Rows from block 2 of the text decoder of a small image captioner, named by matrix and row number. Rows with one number belong to one neuron. Each number is 128 + 24 x the weight over its row's rms, rounded and kept within 0 to 255. All counts start at 0. Numbers have three digits each.
After each neuron's rows are labels from the 100 texts, of 14848, where the neuron reaches its highest value: "fires on" is the input token at the peak. Only what is clearly more common there than usual is listed. The data: rendered scenes of coloured solids on a plain floor. In brackets: how many of the 100.
# fc1: MLP up (decoder.blocks.2.mlp.fc1.weight, 960x320), inputs 0-159
# fc2: MLP down (decoder.blocks.2.mlp.fc2.weight, 320x960, transposed), outputs 0-159

fc1.50:115149127134125141159156142124081117097132169123130114111116142109122098140137121154106129126108122134126126153151122101143142167135112105145121082097159122147089134109126144127113130121131110144140139125136119138136137110161142150154149120185126135126121126113156156162102108117110120126118155135107110070155174093127160104124124142124126128121128093137112122112073117147122122128141151102140161144171077103137093161113150099141128124111117124127124147119168203130091148162181156
fc2.50:133126156097151170089105124118099144120142122086163079125160120143104129120160118133130135100112105130116123180120123132087127153148133125129101074127101144150089095139124113137100169127133106103125115091138085121143145131099163140092110157137103139109156069109120155138144114108143133148166134094142132104166088129133111143124143161142177115107117176150142148099140073106113147119138120121113088129148102137150178101169135094098133149126113152103128094115155141108121114110122134
fires on: "and" (17); "checkered" (7); "dotted" (7)

fc1.624:105086115148093121149113135094132140087131139098092083112137099099146113148173155135153122089157149103175167166107112103138102143099099127143158137118094137101089109129163120089098119143134124142120121149112088155091103113110094115118093126098124095149142115133187153143085149150149133121140115104143094120150150085071093097147108143134139146124161116156147122120119131150131127132086116136155136123112111138142129179134133108143155126095107102127108141137168160171119133148113130
fc2.624:094165143081157128122136160114119091120105113129076125107115148151191111118126136092132143114118167106120131133136104142122141124114100128151140123099096115113126112117130130094125118143122104097148127117110177106152167162155095178182123119106051088118095130137075118149118129125116123116131094160137127128111158152176113129117156123154144117158124102151167159133167106117171106107174113131135118110097121117155160111123139145130152149125092120116147120130069085143171132135092118
fires on: "white" (54); "pink" (10); "green" (7)

fc1.128:157150116140104139098154071127147112130140146074145137134090141109152117115123127108137076126146136146107113125111080102133142134162132168198125130107139069115121159125152156145132140178131178176103162139149149098151151119164127158135102153079100114121139119121108156117139132092099113130115147111095090137131137144089153128125133135133104132097155116118108118132102139133170117123145087067135161127151129119072135123142149159149104092116070153145091121108103129150114142106154131
fc2.128:123166090126144146135119128109108152123091117139118123123122126155111119114130168120132131116131144083130131111164133124166116110155130101162130102144141109109144103083068121135142115107141128145099134110124114171111097138132117149113147054141119115121147133099194112102109094158114147081120116154096141136110129169180143113129122068135143127182105159079142144112135112197128134154144153129109116103132098107128132166048130163089165147157139147113119160152142145113089144149107148
fires on: "a" (86)

fc1.156:146141113159134148171161109097049105133159116134149074104115115138091098120160161163115134126121128119094110173120134143123147122130137107120122122081088117076136117121130104119045115150134107104152137155166139117149117122105207116111134095169093133144116149141138141153104100100101139113150139123119156077132125109121092119104114111109124119171170126114105107094116099126123153122153150124137128111099143120130146121157184119108125129091133094164105140119111105109127089131146118
fc2.156:125148117148123138113137110110145124105164126156163163146139122105107115159112121136141098110167117130092159135121115114145145156147152143095145132143152120133119131147099125155102149110157142118170142156120126129150145075109155146118122104160154103107120163110142145158119136150107206097165136097139133147162124114122124118064124126118165136138065093111149118115092131134110134124086165121167158113140105115093157134120126124111129111129117117128086159108149138083184152124106148
fires on: "and" (62); "," (25)

fc1.363:140163122079168144141123147126108101112170119106128081096125112142108135130167127119125132129135091124153115094155114132100183147099154141157121155115132161108107146140108095069129106146110145134144135111158153132106125115162120079148101130100126137179169099120113142164118150090161164166122122116106105140103185125079134145134136115141164134111127104137109155094131111126106103074149142125148171145207128142167126158129126138111134129142146107133127136118124104137159136134106138
fc2.363:112154102151123125084156156133146173140155096120149084126127136141125112137096137161069096140168128168129076135148126131161134176132104112112134128151106081104072132098131088135152109085132111101135169127108125148081120121130101142113121104138144119099116148100091127116101128125123116148165161125137159176172118162108091145095109165147130116127133164148154146134159156152123107150097154121140148094157085108111110158118125128128088136152133139112136140160129194096125152117119113
fires on: "white" (9); "glossy" (7)

fc1.139:137113135129109144145157103097137137148143151133120113095130143125140129098138093120143136151104142138099143110132103134089092165152142088153119089124142127124126153178169127069098119124129155154144080142156167091156161088126168111126108166096126097111121132169141143131088123096173099138106131134121087120152140109142144152148128144155106139145109145111137121168091126154077130143137096097141127103118100113152120137153120168129092111134112142121136122127110103143132125144172147
fc2.139:120156064133097138154165156114106132112101156101098135128119106152146103130122090148119143125129132154135070112109161119141138114118144100127155122139140153130142093141168145100127131139134149109129112154131154133132148116125142152165119056173080148168109140116117118145150132128124140151179105127165141125096112144152134159069127143130090134083146098153146128142170131183122111133176079123082137112118131128142097132127161108129123084122132131142131109167049148082117144146097128
fires on: "green" (14); "purple" (14); "orange" (12); "yellow" (11)

fc1.658:144134104146156141154093103118128096106177110107164123085145132098100148107106159108167091109152142131117117118158102111104098131108131140121160154133107131161106134103144166105113098131120104167094150123155153102152128166136129151182162116138146096093124169113122119107111117137131142129104162122160123101124105150083144129100141102114132124104135117154131125147099159118134101170143120138145092116145096086161135163099171131144113138080100089153104118162178107102155122150133152
fc2.658:153133147155158153145092138136117158146163146141102116171132136139108153130129104085141169155142113147119153175116159123102148160118124133105130132183196081138119172144110100112141100108146149134143117145130137105119131129083158081100138121092118142113148152099153144120142112146129105191136128104124070166148121138122104107136103149118129156125130122107122147140145126098130140142116069112142115109172139090160166131181118118121144138132131150116140133092129146133136079108095154
fires on: "a" (61); "brown" (13)

fc1.651:141087094116156100112170109131103095159151092103168096104124131158091146135147184075088126175134134101116164113132138141090152152162087119126110092122154110112114115138107108133093127125177128136161147127138103096147119144153147152120107127161123095139112109125137149129137129131127164131142148109145141125136136123109149131189136089152158156092144113137130127161117135154125128144098141102065141094135115091092127160091117194133143069098097087147142140157133114141093151142165118
fc2.651:107112117134095132109165149126109147165141129118119095126177146172174159162138102111106135124133181139151111154111135147120155107162110101123143129159136124111191141139135163120104141168132083120098141101127109148112147177084149106098124100126099088113168094128136150144094100120092103146114085158121116160127184117134125119173120134112128146109134127112146145113117171115087186100176154126162141089105092110135121103120081152121112105108106142154119133162117110083101117100132123
fires on: "<end>" (90)

fc1.355:127129121153091128148141093167127164149127136127132106109098149141095144120129150100134127149110121118110145144156120161156104129121137174130144150116065046114139131134095091149129164151152097170077177138094111118161124131112168121089103188124104151141144144119113154156139152113128129099154159100146156124127112140117169109137125143109125171103095128150072104105081131174147123136096144119136139122126136153106145107123121114081132136139123103105125110102098154165108153133155118
fc2.355:114170091135153073167131120135152172090117120143091141162103164158140156134142103094101130135084133163126121113126102119135167114136095142174145104115164147162185138078117070130134119137143100135092155141113158152084105155143120138147080130097101146109163129101120175107129102170155114153096139130115103119068124103145147154106130173096098159132140103168123153123119147094149124118154093101146129115131122141135140133123128157106162137114090126120104153122156115127105155133151159
fires on: "<end>" (39); "glossy" (18); "matte" (9)

fc1.596:210143102118127079088122120128132131153118154125115156138107132133110137121141126113122104131131101125124136156172173142129121109141112141150117104092098146112133099130164167130108097122079131085165165109155132084120141105110146129119148143153129138162145172119143113126124116097137122096162111146137134065139153139136088130131139111137122149153165122098110081177101106117107119106111157152121124127099127077148149135088180102138107129140107127118090095101095155123191116141099126
fc2.596:154080083081147151146137140139140115094147112131141137155076107095106107135137109095098126110128154106148113156165128140133079162099116103097138121117113118139126071080136123129165132149142159121114128126100134132142159166116071145182098129159134150106120105089109107107116140115134144157129156122147099117120125165131139129145154160139096104114146120126152126128134098156125113134142094113092141165126107153128128113118148144153139128104138140115166138099157132177080136111108110
fires on: "green" (13); "brown" (13); "purple" (9); "yellow" (9)

fc1.171:133116141107150129137122092081069118155122132163118124109143131191116138125095117099127123123111110126129132129116104117139102153121131072081131132137098120136127125108110105073088124123161077112133181108175140143112145137116124143097145121162155101101146110113096109129136100145155129115169146171148140151172181135120123097093138112116116078111106118160163105102081121134136130113089160102140107129120116127135120150123136125142082126133103082130158108127140127139143127117101131
fc2.171:153129123113111107128111097075163147105159108101128166120104127106099127122117158141133140131138154102113143182083162141171163107130133104116071106070119116156142159110116119156096161112129134136161133161159147108141164139129156115123100099137160155085153154109128173135130105114128145117115168159115116112191118102149146155113108140102127140133116127116155112150078138157087107183112140144131156095171178108158145102092099114094081116116068108175086147147102117107111137138101138
fires on: "<end>" (13); "pyramid" (8); "torus" (7); "tube" (7)

fc1.585:139105128123104144090148068136120099109120143112161156142112118137140149156139123168116106119138094108122099128119114194084144161112126117139163129090133134132141111143118083117084088110100142150142119112139103085101125137125131126124098143109140092092131147142139127142111137150138099119139116113137162086074114084138108151111124097122118142154101154136070169085141093156136163165089118147104120143147143182106144151147118119108142138106102119147160105124104159118177123107134147
fc2.585:112141108127140161134118108076170149089116150135146195136160064125144232106114084110138157143140129085130126107124127133119104125135116128154148089135135136123169132155142147132068063101129122093089136096165145144130119113078134169107133181149138137135122136119159095090151106124136117144139125139111124120110161118119139132122126127134124127109121149116097143130118158117130165121183137118161108157120131116106134109104099109111169163099100156100137139111115140148137090120108143
fires on: "matte" (36); "glossy" (33); "metallic" (28)

fc1.219:181109130143146103136155151140132112153142105122106122149118116134104133133143161177111134118157072120112171122190168110176096156104123101102158140125107114120158156159102115101108144103134129134114138143089122126116107083138106140117159153159136147130115157130103126106106138133147140084135159138102135104139135116141132103135150143143109128106115126145109071098138136134148111166126173174138101142102100113120125135106117113118146126109142153117138154135156111144142150213109117
fc2.219:135174153096155123120142122126129158149150170131121112148130125124104173120119138152145133124111102075133120154109108118140149119102140140125087115132107136114083115095151166172128112111152116150097175113124114113107125087127164142146120136123099172131105140063096130139120138128131139116132148147144140122148113153099127150107161119134150091129131153128105103126098104117118160111112134079163113083138101120124137106156128137138138118086114117085098151140141124121149160119143136
fires on: "a" (70); "metallic" (23)

fc1.642:130094106129190129107139131131128117119150152116130072122143144123104133136134161106133163144106085120153159104119115094152112176098123123153087086129134127102097091132098126120136152101115138164142128122119115129182106136149123113145128161108134129152181125121117159125124156127121196111121150137108128135124153098116138110139142164145174149137125121134083131116113118122138170106117148111123163136141145107153151111124113171112146137112097092109124133122140119138124150121135148
fc2.642:134174117158128081150113209125159113132165113160117154123098165129150132119121122138155136117139128122111105090119121137095100142118108187132157139158112100125113137133122143074177116160066091138137146106129169108158143137120087170107161134157105124132128139148136091157133156160125130128110128099130126138173121174084111120106114091102142156173111129121143101151096099102113112106132154143145078106165091164157118153117132130146136140131148076145095133147083128143152137154132116
fires on: "matte" (72); "glossy" (23)

fc1.536:147064105106104124119140076125108108103131188087121112118178085127130135098148163107145141096105108148140125121144152125112112084104137120149178106140178079162153144109126136147089107096096148124112145149127151109154130125127129111122133095121159119175105160177096134128139135157130148112139131124141135119182104051150140118104108132096152153143131118160082126134107145122115101124119140125082117115176124064087167158115127109148128097123118113117145118091142155157154142130165141
fc2.536:134120128126129148121135100118104178130168117108137113162199123135126132127156090118131168131090123124138111138156130143112146133118104155102109165152156115142106133161055106096115134071148159113169170136125097152113183112121127137142126149121143132134124109119127183140158148096169151159149103123079158139132127165104094138130166147130130113077134065126147133099121105105140162119103138144120162123067146091122125154158120170106135127100083081138140143128129120082119176094113124
fires on: "white" (31); "cube" (26); "grey" (21)

fc1.712:139133133134161161119144093100142109123140145105067143109097103164152185080154154141163105124125098133127134145113156134114101141128095127121129119117081104139113151135140103118142156134096106168141159160180122110170124143113125129146114105118154126130135111140112174147106109142110127099125156120125132143098094151103145143138118132148118160118111131128101115091154109148131155184145151118141113082136156155102126140137102137095110134134112130169146144143072146121114118077153064
fc2.712:098156109112110107147146111124078139124120115121102144150090132136121113133129180151123152142111109173168156105099152140118120115144127119100122158149119156136194099137095148104134144108150149145115151126092094160152108172093126113128088115091071128141163149130117170156132128150133151091071171109152145135069137108134159141163140122112085111118140129118134131116158154138171108116132137107136128118124092134142109147148150143111136122118113109159102169121142185155133178134121140
fires on: "<end>" (94)

fc1.763:133101124095102156083153086132108127130141158138182138113109119101121133127102193162103130111121099142121127150147159134134122134145122116128176179135116175105107123141104120117144135150114147126154174134109138143126162141138103152143155146123131134127115149095112143111133105132159159115113121120158132111115121091126106097092082119126189158096146135137108122110117120136098126172119141141135122144138134139126133170092135138129139142108099087162103135135110167146159150189128121
fc2.763:138120120107168145111138099135181104136100124116127151139162123082146149141111153132128114165115150121125116109152126148103124118131110175154137138147162140113113098099137139143098119112166117112138089148135125102141108128118136107183176086120130146134164118088132120106168087117111129166123141094104095149126165130116141102066178106111136106099101131132133158129113115113141125134137101086140158130160102132150129068111163139139148180113153108073117093091131148117162108061112166
fires on: "a" (47)

fc1.633:138088115118119153132122084151155139108177142096117144160159142149140120166113135139108104139169118088150150175161124090155116129096111084187109073142168128109141100115129148122116140200140175121184091134132103137110118170140102150151091138112144120145113128084095095110129146112149102158098123127102102116107119119105125091162113123133138124113101112139155108123122160136095150114117124142124130104121094160110126128114140108118116116116130133129127113091118129144139108129097136
fc2.633:117138147125112086155107095103150118091134116117152119115116158104101109141124130129133097133126169104161125145166157129118096119127131174121099126112128140117089148124140121110193123138135155122134116107114153106105167109109127103181071106114169118168111123073117144135135115118138116110135105149105129119117100155115106103128140145129160174142111108108110103123108129157139127104134112114082150108104117127168141114137123103111157131094192119110157119107096157158136122161109157
fires on: "green" (29); "blue" (13); "teal" (12); "brown" (8)